From a checkpoint of a small image FSQ autoencoder: encoder arch convnext_v2, 25.8 epochs.
Rows from block 4 of the decoder of a small image FSQ autoencoder, named by matrix and row number. Rows with one number belong to one channel. Each number is 500 + 25 x the weight over its row's rms, rounded and kept within 0 to 999. All counts start at 0. Numbers have three digits each.
After each channel's rows are labels from the 100 images, of 14848, where the channel reaches its highest value: "patch colour" is the nearest of a few named colours to the mean colour under the peak; "responds to" is what is common among them. Only what is clearly more common there than usual is listed. The data: patchworks of several textures.
# convs0: first 3x3 conv (decoder.decb.1.0.convs.0.weight, 64x64x3x3, each kernel summed), inputs 0-63
# convs1: second 3x3 conv (decoder.decb.1.0.convs.1.weight, 64x64x3x3, transposed, each kernel summed), outputs 0-63

convs0.27:517502504506501491547521524513519466477520513515492497449533491536474539482495493489516486545501471491495488503564517477528561492498438501482512508495478473495517503526475460553499496483497481
convs1.27:482521482446472509487458509510491467495528541504511501477442498478497493522475498511502523485513513452518534472481478532484516444473496487498532508488522516467504493542508446538484478484466495
patch colour: black; blue
responds to: checkered

convs0.18:517435499506492517539495496514530508483490517506486518519479515501493521513454501480536486487377477514518483511478528489516502506485495443500495469484510511502487517497501517494517486518522511
convs1.18:465519502511497467501488498485492458486515485528487509494488501510500463510467531498530527513393484474486498466536470510489501525497500517568502518542492503523494487511511501505521516511487456
patch colour: orange; red
responds to: checkered

convs0.61:496495492548493498516517481514498489493468535479539471503480494492477500499512490499504514473521455455486474489579510499502478475520416483509489496509430513500495505487484523472509530504514497
convs1.61:496485529431512500514482505490517522511496524489494499492518507499530518514501475487499509501517523529476493474408459486470544491495488482494484492536511506567477497520508448540506483502514489
patch colour: pink
responds to: dotted

convs0.15:472503481482498534514476504493448486502522485508523519498474547514508474479526512480497545489504504489520450480477525513500479494459499496507422506480458474499486486521529471501440523479524474
convs1.15:501493518487500470469491493509520512523507550482519493485483466476494515522486445481485501490519524494513499568478499520517586456517438485499493497519510520501495521479534482492483466488494526
patch colour: red
responds to: red; checkered; rays

convs0.54:507512546528503515517547471512523506499557502511505503548478485496477463559540479508504483480526468499481540505525507507489507512488516498506515505502538522571490516538497517525535515471523493
convs1.54:494501489500472464475478493493470488492516498508519514474478491473491531512484532512438523499530557477542512504506519495493492527532528528478487527459465494452515464505484530467503459474456522
patch colour: blue
responds to: triangles

convs0.45:545524505480481488489473498495499482486529497517486417532523494498503512458490495511574487494503494451491515511483497499482491500522509482552506469480500487517516510489471485490545480565493489
convs1.45:485495504484508490499501509503514523538493487438529489538471519515502488455532466470513531492472491487462495432460519538542512521496523482472497490488495476491474513487469477499459468479512538
patch colour: green
responds to: green

convs0.23:506520514491476518495516497490477534504508513502543486494479477476516539528589501538480524504472505494580469506503455498497514488512498543485506493495491481494485523517532494477518517483512550
convs1.23:481522509505517499436516522506537517497529444483486494530510504503443452526472490454497519505527501489491521450538519511527489501496502478501493489466500493444507483450483506504512495483507458
patch colour: white
responds to: honeycomb

convs0.49:491521517497501496463503508523445481536509498492503469519497476518505515525539524532488512480391487484504538494504505500477505509494507495466467461500494491505510505528479494509511530534470548
convs1.49:484497486495476476547486497495467421494467516509477471441481512483508523487506526498467488459495497516481484466516465516513490513473482528498497564506484510501524516497463512485513530523525543
patch colour: purple
responds to: purple; checkered

convs0.14:496542543498518510500498478503509509504426498473515484499512505501495499490538508506476504506483472508500486485505524498371489498503497516479532488525497467510494488474485516516530489485506529
convs1.14:495512468499506496467572464465532509478490510536498461506515450507499517501522517471516475523448508489507492497493495503490488511536468551554530502499481441535490527504510477508484502512498488
patch colour: green
responds to: black; checkered

convs0.26:482483524535502509482489501502495481486503497450498512482487517529477531532510513493485471489434481535511506493535488548464497503446512481436493473469508537545480474481508519526520509480497528
convs1.26:473508509487502459541486494520505465511497486507504515502475500519520489514514508489528522492389480490495489490512470511496501542471482517504498548556516523539454524509470513498485511507511504
patch colour: orange; yellow
responds to: checkered; spiral

convs0.56:509527507461467455511523501500492478513507479454513503511532469488503550489520531472478521506505508507493463487471490523486442516513438519468537495485507508498485481497556494503540458492479523
convs1.56:500546515483511529489501507510481476484507530536483468456490488485506487537512460527503474564506465489490456524506451515520562492503458504512473516504537491504492505527520501471495520536492468
patch colour: black
responds to: black

convs0.43:497507543501484457554493512481489482502497504493490505483496494495487503511560517500518489511528489490511462484495475473524516488558494545458487480464488417458471521494493505504507478511480537
convs1.43:530516515517487498472510477500501524498538541531525490485517473503528520493508463515474526531536531487480504517474513487484530470549489480522544487496479448476510520521549485505548495472458470
patch colour: blue
responds to: black; blue

convs0.28:556508528507474499494508509472506504500508519498488497481496510511521497500509461488495495517503496518492515536532499495500535495489528494481526505517504500518524487509517351514515509502508505
convs1.28:492501471450508534509555480541493506523515530484455478516479513476496492522497533487523487472516471475515478463494488488517466497515467524515507502489527510470481494474494573454496482493464467
patch colour: black
responds to: diamond

convs0.17:457508475575481490521527477469516539513506516503538511532492489487505446455514543524493499492490486476485454482493503484524488522512511514543513535463455501498510516488509476501506489514517454
convs1.17:482514477493512490491493533568503495495479484513442505471509512484480522530520491479501483486515521555490483527549471502520472498472448506492493472475499493504479494490427544507519514509489529
patch colour: white
responds to: rings; wavy; spiral

convs0.5:517510501517480491482474501465499461483495465525447485476521527456496517507494536501483443556510535542500486491517464516483527471468530498501511496514540491492496491486514466506552485519460486
convs1.5:509514517492510495508524558514533514519501513506486473500480487510449473499524453492492512470517512483523495442534490499490469508540405488501485521447523509463498504492498515512481496514501517
patch colour: black
responds to: triangles; rings

convs0.46:510495522417464499493502498423498500485505536492504479490493510528466521499488500482495508509507498496498463506507526496516457487495556485497500484511491495557506497510531580516491506488514503
convs1.46:481507528442507495551481546590520505505500501502470492514512536497461529506479490496471482503512531455497532496485488512504466498515500512501484496465492514465469516459485515518514482462511486
patch colour: orange
responds to: checkered

convs0.44:529494518446457491488481517530522504513503515479485528533469511483520503511513543471482513476508505461497488523402546493503496507490545519488519489516472516511516470509519465501477483478508506
convs1.44:472510498561556517546503493483505515486494493492495509507524511490474528518502487535528488483514505450484519489499504507483529482473549515519502485531440491509496526496498574513482507480486450
patch colour: black
responds to: striped

convs0.2:437483500473512536482503489476472510512483502519513506447480498542507519576500492500480533512490489527527494503502488507496465526490495432456515518518537471474475528505530521490494497502489479
convs1.2:504484477457528489524538496488479499501487506491497537489507542524501498548500486551516509530493535505496477504486460487478542475514527521538465497506504570519535476517517515539523522539491517
patch colour: black
responds to: checkered

convs0.12:492475508500534546534522482510550539516449504542471515529482514514498463491463495477489528524510519501492516494489494491494496497498518498485560525518501442504531492526468501518458491507555512
convs1.12:512526498508499487520486500474486456496488463475451492483496534492545508528522501493467453479444490510482482551502498533518522522539470539481455503507509560502497520493520518478505510517526521
patch colour: black; blue
responds to: checkered; honeycomb

convs0.53:509494504488532511435480532509426512504456496517507467510538483530478516517515519541488513480445532510533513509501506484504522494495511517447477464496494494496544482505506515499506515495484551
convs1.53:503500506492523505514487489503491493527455523467489553496491494481502514503454508524475490491530504483489487514481481475517513518459548523452511523487519474503507541512427509519508515503533575
patch colour: purple
responds to: purple; teal

convs0.40:496517501487497515482506491490460479493550464528508494479500500507500514483510484517455525518634525486510482512491502509519509502543498533524481508498490489500535511497513495501484495499466490
convs1.40:449508505497495503506493494496504465504509468516514495483488494511487478502480521481520522468371478482491490455538470507478495546500498488549511524510501490517502502505476497499497521502518488
patch colour: white
responds to: white

convs0.55:506349518502499516483506503506486511485498520507482494503503458509483496514522502501502509500465506504524511502503500477506490505508503446479474484485487524515530499508505510511463517498494472
convs1.55:533546473503465454507530525490508499464495461495495491495485513510498566489517557461523464466481471481498473506515467520521506500514502567508506537490486464488499532505514479518493487487497484
patch colour: red
responds to: white; diamond

convs0.6:492506503493494449535453527475477449487503524447455505451511475542510483484514513525513488504488530494505478502490478487498501491561480523491469497503469490466487476461492488453515498522470509
convs1.6:493490516500440489549496508458460465489499539519495525513496502550478524458510515477529494529483519477496545485509493502498517502498466514522516571484484523460519504502508506509519543480526523
patch colour: blue
responds to: blue; rays

convs0.51:485482478506504513525480501454502515505473531490497517530487509467487499520489519465528492472507473523523499481502529505475472511527487487511447548472580489540520496476458474531476483511480539
convs1.51:466546479515433521505517479543497512474480532501509470470493518505482482505477514509515520518498456509474522502518459533503506522508502538464467480540535482517482499527488488450509517463474476
patch colour: white
responds to: white; checkered

convs0.3:495521512485486481471489511521435455488495482522500463479526476494491519509546508531494507468456536500513454507508523487491509510488497511486481444501484498489527498499546502488533520494429540
convs1.3:507477492506465499522497524464462501501496499473518532496526510504507552475492470476473501494494489450523514554476487503513515490480537540507504517510499497548517557520499509497472486497494583
patch colour: green; cyan
responds to: purple; checkered

convs0.39:470485531470458484491544496508477471468471504464476492459512515449486518500493493513526515482508487508511552485535507513491507492514501478462502454542509539460537476512509481530501489548504531
convs1.39:512483513512500491470526535516506477508487482493523507500496469479471504511461508508475533531453529515512468445470492477513509533476561498534504525423509490507492487507490516523465500477520544
patch colour: blue
responds to: wavy